config.yaml
arch: "conformer"
model: "sound classifier"
dataset: "drum patterns on synthesised drum kits"
train_examples: 26041
n_mels: 80
hop_length: 160
input: "log_mel"
spec_augment: false
win_length: 512
targets: ["pattern", "tempo"]
num_classes: [12, 10]
norm: "layernorm"
activation: "swiglu"
mlp_ratio: 4
head_dim: 64
fused_qkv: false
qk_norm: false
inner_norm: false
subsampling: 4
layers: 16
width: 160
positions: "sincos"
kernel_size: 9
label_smoothing: 0.05
loss: "cross_entropy"
init: "xavier_uniform"
residual_init: "none"
optimizer: "muon"
muon_scale: "match_rms_adamw"
lr: 0.0023
momentum: 0.95
nesterov: true
orthogonalizer: "newton_schulz_5"
adamw_lr_other_params: 0.0016
grad_clip: 3.0
steps: 7000
batch_size: 192
epochs: 51.6
lr_schedule: "cosine_restarts"
final_lr_fraction: 0
warmup_steps: 1400
weight_decay: 0.1
adamw_weight_decay_other_params: 0.01
Rows from block 2, named by matrix and row number. Rows with one number belong to one neuron. Each number is 500 + 40 x the weight over its row's rms, rounded and kept within 0 to 999. All counts start at 0. Numbers have three digits each. After the name is the row's rms in percent of the matrix's.
# gate: second MLP gate (model.blocks.2.mlp.gate.weight, 640x160), inputs 80-159
# fc1: second MLP up (model.blocks.2.mlp.fc1.weight, 640x160), inputs 80-159
# fc2: second MLP down (model.blocks.2.mlp.fc2.weight, 160x640, transposed), outputs 80-159
gate.247 054:440443485510493505519483492438463555578542424508521456511550576482444562501478459472503492510525507503392501434534519541488455407491477512489547480490521502508568479573519504491480448496481548505540425479485455518564524510432511467458463497
fc1.247 064:475536447521515507470528456533512499534453554484490497479485473442520479519448516510499515553491523454532537433441454429507539430465511467456513539524543515472490525489527484542498489518505529589545451507452467352495624510450492554535435479
fc2.247 064:527474506497492526488497501490496518487475471499496518447495456524502581457451497511526454499484595500463550473481440453460542487528493488475502431486416474495509444447472486513437497559550531570572481491506477442549490455516500432516445461
gate.248 102:512547584490495505539440462497579543510547437517534501483517486596473532450479571502452539555562451469496497534544507510498562467493430471438518456521485536500509435504469545447473479440500468528571525515571528566500492453506527532489455494
fc1.248 092:492463500506531483468503461508478577481483507511527492471565561494477499471500570506554485498505437476480461474511478506519460463507520491548466503646543462498498470487562540536555610483495541507515465571431476463494427500399517533576506456
fc2.248 097:478435518404523503456471555480504545486510474458564478480512478521462582516564497478456463455560461543510474483480484509467438471540576474476419562513474467517530478576587530536480509487508450530552501513516523462521459630519515523545476461
gate.249 105:452456493515472486435543467520472519522383477498492512497489547427486523500521529471589512466475560508457508491507454427448511546499491461518468472539505484514560466510511569565477473524500488499513469496445550565497489530519499479473500515
fc1.249 107:549527512437537479547548462503461475568490534500467499522523504480484465485530506532572520539473511542426553489533516495510490475491517509588495455534506532534505493419582507464443524442475432468443516517439453498500512491487564503543521489
fc2.249 107:430500490496504424530490539529435521496560456473473493502504517492504527485500468535518519472467458528506519439556551516421586550492525485536520555536578508519519480533528507515529531435465538551443568489455503510456531466475488571479564453
gate.250 106:516445536464504484535526457469469550558487542532518471511490506563513478459523524510453516501471470458465422456485562417459474509519507535520504439475522464565489508518544440523512476510478484512514527526546433576482452425535576479570571568
fc1.250 106:470468582525571531586553518539440494474477482533497507496517459497532413491516532501461486510442471500553460471526474473505528486525462557520528512448478544482459544529518469395484444508499514501547428547550477418476476450486510469528541517
fc2.250 116:479500478462490509596556526540493409499502463486473507495474511492485530565517499498513446500470540513443469477474409509510529481502484439458477495475488458493492571515451501466478469520492517539505543478482451466514478433473526394493531526
gate.251 109:475465471484503542470557569441461513454487502410569535399542526525509508538456501489453559426538533538479477505435529522572454510525561471412483505515523548485527526541448517445467491450494493494514499569524485532494494535508533481524529510
fc1.251 102:547501500557512530551513473508451484561486499572471473542477553529499454498407511559612527525492466495456506503511453511427516463472538445574539466555532449472515482441509445555549492505536462558475499501471428415501524522485448542530545494
fc2.251 096:424395513493475464488564570477604484512428527570580500516495503497482551510538544477517442512450568492469556496521451487545489502443501471498555510483563481471485544498473518546519498477416544501535511513552526512442571453510506501469541500
gate.252 081:491546448493549500566521526508487451502550518574476487453495511465437470484554504493482448491494510447481512483579504508532564475457516518540524485447498558472530485482412482448430475555478455498524481461474489521423541455463488509497445535
fc1.252 086:588494568580417492456506547497503501445466506489515517522562434520529528515503473409546556472526424481533453413497516465477457543463462505409484531513556525533521497506526481480470517470486499478544481436464445541548461495504522471503546485
fc2.252 088:544515570446501502479486510552421540479530417499491425482586546485513538570463502476509541522550523505482471476481526518442487505425476570450614535523486464475534508455449507467500572550480451512449528536500530470557495462456525495530454440
gate.253 097:480491511562479460493536451474512479486499439454532586452544451469524443524486436544484530612430456507499539526509482504516505486464578468441480511471492533485445478401450464543566508477474583496466567486491529515529492562466385499456515457
fc1.253 098:504501501531476529476535433559517528436503437501436432575540540541385505523496521430494487477462497453566561476505472534528435501459450466498471472469417474539461539455492557550495479533520579513488526430491514546482516498436452565464548427
fc2.253 096:487527595491477543464496451506545537480518443486503541566509569478470511511566520502554555501504532447528520537515450523440498536458479525502492502509483481488543482450521574543492433499565549555511475515518561466501451432435449553510478449
gate.254 093:494490474567522519465496450580454440495507579472512466463465500526511523542505481519489489522555455552508522510502599521508508547532488500428414530525499524474557521501523498480535522489518508417408526465473503467515432561479428505484449470
fc1.254 084:494447470441439478545559457393540594522496433491466447533499513504486524478544487535488445461470481451443512489419533534559508450500538495552501412532467478500482426481442485541495477477508430524590542529545539517531592511488536474532493552
fc2.254 098:379488499581513509531514562520426507482498546426505504463524556515466461462487469532535491477521468489497466501454540525518458570481478466474459476487502486498506546534535549515530463448514561431597542499437473491524488495503439526477480509
gate.255 114:473530515521555535464488513502469531421519506442483438488497469398480431542442556464512464482513456538466535502549412509471567513469479468472461510483565521465560507451566546587498517490469546554422518511514530523524492511495431479558550448
fc1.255 096:446490432499472455491488499494505467438506474492545526525463537435493478502568499519523452489551463544459472507513565546463471482495529504480517501578483443474501455464554532450534522534563402577509572543442465578461420533502483495524542477
fc2.255 098:431510483470481481446513538469530554445499488422483530552522487437492434596513488508524498432514537535446497479427557526451470531537490512421491564519428459465522498467445482487585522457564487589477563489480476578539508568505460516505449462
gate.256 117:471462621478448539483523480520472525504553478508497503481514522491505527550506506486433520560536469476475431431460546511537501471423518452570447512416505448498484493516554465521456540462492520428516462588531460532488509478575505481512581526
fc1.256 109:533498537430593524477493526523467498536562491474491497488540507534410530460540494492519483560525560484446497549476562510533450447453519531532511498572472528510512467442494490563447462456482546554484490578514428552474490550491557458452574527
fc2.256 093:463520480509526535544415509528509517530479475530587545548482447565542528538529408476432541458404461517525499520492521521546494484523543478409507557517500494490556514495510450495508480505552506568468460538492477519568433482514539493485512489
gate.257 119:500473449510548532483615475439533491520471544538483516504448512438471478492460484485425447529461442525503463465573586526558533517479492492475518514452538519517483495522551456521479463438483525553494495537516474555541508536494565508505498470
fc1.257 118:469528499536499495474463547542477505542471477508458497463593523465516466493480470524450477479549452480470465476465497463518523508629534504492461493568453528503501526497460572459474553493570597536519502484505438443466443542508495515477466485
fc2.257 116:444499534534474547501450462432429542503463475528432446488563493505545545478427448535502486495601490527510465472539501536539532453548553441475537478563422502531474520491472553409479451504551543510458551494547467464413473494560530486530424501
gate.258 132:459518427565482510522536509471550532514531492582492471546541517435577517477456518459475461537529563517453524560464432455497566518488465495504417525548482546453497468575528519539465485555548439483497468464526570505501544513468552527440510525
fc1.258 126:621516560520486529394520535473458460473475482402442499467562490498574488481524519501500625485433556455491493497521574473533457497535542435521482558470425475476475466530458492571519525482561538462550464473481496561513519505503453516516466563
fc2.258 131:514499530466507528482502467433505474456471542493500452568435495482529488485461438483505540470434515521434508476533574561509523525463502472516519491514520507513498520518432447579513482555536508502539434488499431508464537511526498490541445556
gate.259 082:465533521504465506465504459496500541452407532499495531472519545483538593502511512507486399510564485469487479518423447482468580497497456426576490506542470483511550450493452566527501496507534472508499506501513504520510510568542485463514557532
fc1.259 085:411480484520469509467454552556554547510513499518502493492415461517510491565472468476461520538454561559466505455543502520484526492479567493551482435494442527483525541484467499475523420517530453490430466427487503472493468516487512513467535503
fc2.259 080:516493487476554464490482512455482522536505503518509481493496454539516455537488495533430507504511483531581522552563485500513516477498473526464478543412513527476533559584499490487424434495461472485399503503444548460473425453440454546471565421
gate.260 121:481537478495443490462493544498476532497505524595517497524474502450467559545467441454515477482471447497477460488524503521486494447481492502462547486501552525451440441529505474432441560502436466424480541554515540424563515567445508546413539578
fc1.260 118:529511462567494468487449507505540440451489464566522537442572478456502458554487533434487508489498533476530487405438448514494484531520513416584466493523527458583530537506503542518559414459489499548513538491469478501469508459517487524463532457
fc2.260 126:546526519442536461448484469541507475504598491470409557520507527530527516642411501465551568445529488485546539460450510530502497497459457474484473512467495468525474465584483466406490528442493492533518570498467421467415534490508517518449554540
gate.261 074:597557532520538510519485502484600531514544514527493541473531529457507578567450457469406433525486521521413530483496509443514438501510477491528515547483505476517494458488533539515510495526500481510526446495512445522545466493483495464513493556
fc1.261 085:522492410498531503516486453477456488507524577496475475510464465483468480453512461539439524558465536546488492513521456497596551526508569513493480531478469504400445484441524517479478456481527590424525504550515481566510512537497540510475426554
fc2.261 075:498534466480551537555417526435528433526506554540461483470530491485453495483580463560532521527459483564469547577500523533540489461538521530515425586504558494436451462528495490543514512465519593460478505457465531516496545543418562570458494495
gate.262 103:533516347468501554464521491509516553514468499551502466481482487484494505484483518514529489487431508474498433527491491490422512597562456545470530460513521561497528488525512543569549436469500436553544527499471533517403485534464569488555559464
fc1.262 124:434471533483524501620495441412504514454478475464511541501393470438495477487560503485491471505550472508456540521506553507496496480489474452453520460499477472525480594530494522468546530497479480583533603512533582445462533451538444603475458537
fc2.262 117:512527500484480491489473512543468555546489432485519493500483521552477503393573515467487518540463538498528422492482562470427579443420499493513511504517402561502500484472466477504534498444536528510475495478427484480534482444439425518504469459
gate.263 115:553554516463449467449569466457510463508517481532468546516452474483486468502500469511444563475484506565490478477462511486517481507543473503496519493490503496481550495481494478581548429512470416522514470467497511517512513581515497555568573430
fc1.263 105:518499523563440500560550541512445441457535502520526499576456499517406510539424544481543536460510487484467516519439517511428462500560483516543505388481470522417543481405555487466483481463480534446495550440492506547474537460487513446542425478
fc2.263 110:529536486543438576527474503554497443507539492507487491557503508466422478445395499504595519433430481461474531464489456523376515499509453513504496493510490502447519543453492467473446485496447501492492519450536525533486527467510492549508489445
gate.264 143:529465521487479474545547506521449510548502519558427514429457513525520487582426554439438487520479425546504529525484456483506535500513476510511544492467484429505600499486483555456489442460537501489594480536516542529484466458404553520506446505
fc1.264 156:507528461509494495443471507556552507472540460442499508543463448514459479508436556458471433533502467490552449598538495539455510477456548466498472470591503524485496487485489552527470392432555535476448573515451542503423468527485528501465493467
fc2.264 131:469383494505489510480462477486491540472461435433454499439457482497476459484448446529467473486499385522497438597494503473509495464467498543482576566490465495534454507448472512499485525461484462502518426582512545464462478517522549507534483498
gate.265 110:594465502467439496500432464455538553477550539594456492525449488497452491419474473474553490490499531510523502524440507587490544515497555477470492548524517498488419478518489470444504507528565559516514532468496492498481464372414521521522522472
fc1.265 116:511513581498629507487475538555591442492462436471561490548610477484487533464482494435476544490511524484492537457455574554584530472490519428491484513515528475511530441491469495544481487421467502513527435487527495497521543458507521570443418466
fc2.265 116:514516523545474501456535526541485467445521495432492417496541488508556507493504536526477510516492432462505439461544497526557429459471537458506608526519483490481523511496492497514516438573478553542494445483471532489526466468519472520513469587
gate.266 141:519530556509510481496563487438457534507480489453413505453544471523517486546509542527524506569507498484448524463538510533629444552480481457511478520495438490512511480494542534503435585516511519439477473568497453483418470573518496498443573508
fc1.266 133:514487487525486447455470514510543528557485513510516468543508456512546435434483497510452505501500467532523430548593487514452511484447516546454472451481511447453492510500535481485564476492513466510534529533587467515519527524568489458601480439
fc2.266 128:494473513456506516498505473466490497560476534459516518530499429475560414548436547484446515504525462559497474587534487502479530500536453550511488470488559467452520533425514488509539468464404416406481572384558491535465533502607510485515462485
gate.267 086:617449471454404453486542445537516452541501466470541459517426537527434464467451516534475492531423478452515514512522490513495530457491470466474542462540466535498460488588408463488564546528444466461474498519515540575480546525459539522444507472
fc1.267 087:461583485564528459561506488485457484526550525484424472452529465521496427475547549481506405476470461463514519486502530477511465410538528501473490531382513480454559541463556472513452472530505505509471486475529526504522419486530474556495491480
fc2.267 081:562547496460533511556546519525477509494519496544462505459455426509476521554472533468554519474561480484531538466492557475489468506511471496465480522512577437473459454500538445524473459501522539433567446474466528537540542449501427529489487535
gate.268 074:449429501485492502528463463453504513459483564544490463538538572544507508530488497493534423466554514543535517557465533469470506490521552485506476490515518577558524526499524566514522417500493475475407510510432473560486455593508478561471512467
fc1.268 073:486437515522507502538547494470491478512508467501486537563447430503519507528515523476506474537490448485482504514504509513480462472461491502399465417547450459526523568515543441510549460559540517511436496456553494504611504488506525457489517458
fc2.268 069:520447467564486446527487482479450454514493458476556593471530543505504525436560517526475557517560549569520533476559452453532433480493514491519478493480401497507447502510494428521527508438461499510497558513525462518562498510480431486493628508
gate.269 111:474487485511433520502506483505503488502480537484503524508445501488457415546524538525625426442452443484482476509535457478577443530522512476502542504402488486484550476480459456551456594553517469447490494514510519548431450540523487554489459508
fc1.269 109:494482550531541478466459477468469472485509465552495535428536466470483559447537493489454516545523471585508554566408513477438504550519600457460523526526550562515487471530450501474487551497519513531533487524495464506534561451456461480489514535
fc2.269 121:534440574472501525567549464410525556524427511515521481543493493410536450415532463458525555578437524508546479473498530486502503553523498546505466529533562496545411501505503500504469518522493535492584471623506479493557509506572513456475523563
gate.270 074:512558502492476469527542511486508500578528532514503501445412484536453560535445539471499522512535474452564464506485469442546551578557422486511531416479482484474565488490504533475532500540509469615513531505555511555430508475539539522529565510
fc1.270 098:511519513547455522508457495482523568557485519477517517463571537534509512470501520521538597437439459418513483533501480413461534576488548502451477463485475503531595573465438511494487450550480514519512439494513494540486490468509486506487488491
fc2.270 083:496472463563444528478498476437474505517524483487547484529572514527486504506495498497543584476452529471530499563536451442489465562512539441465429420483480447437567522479432550522473486550464453499602448527526423536467461458488485439464493507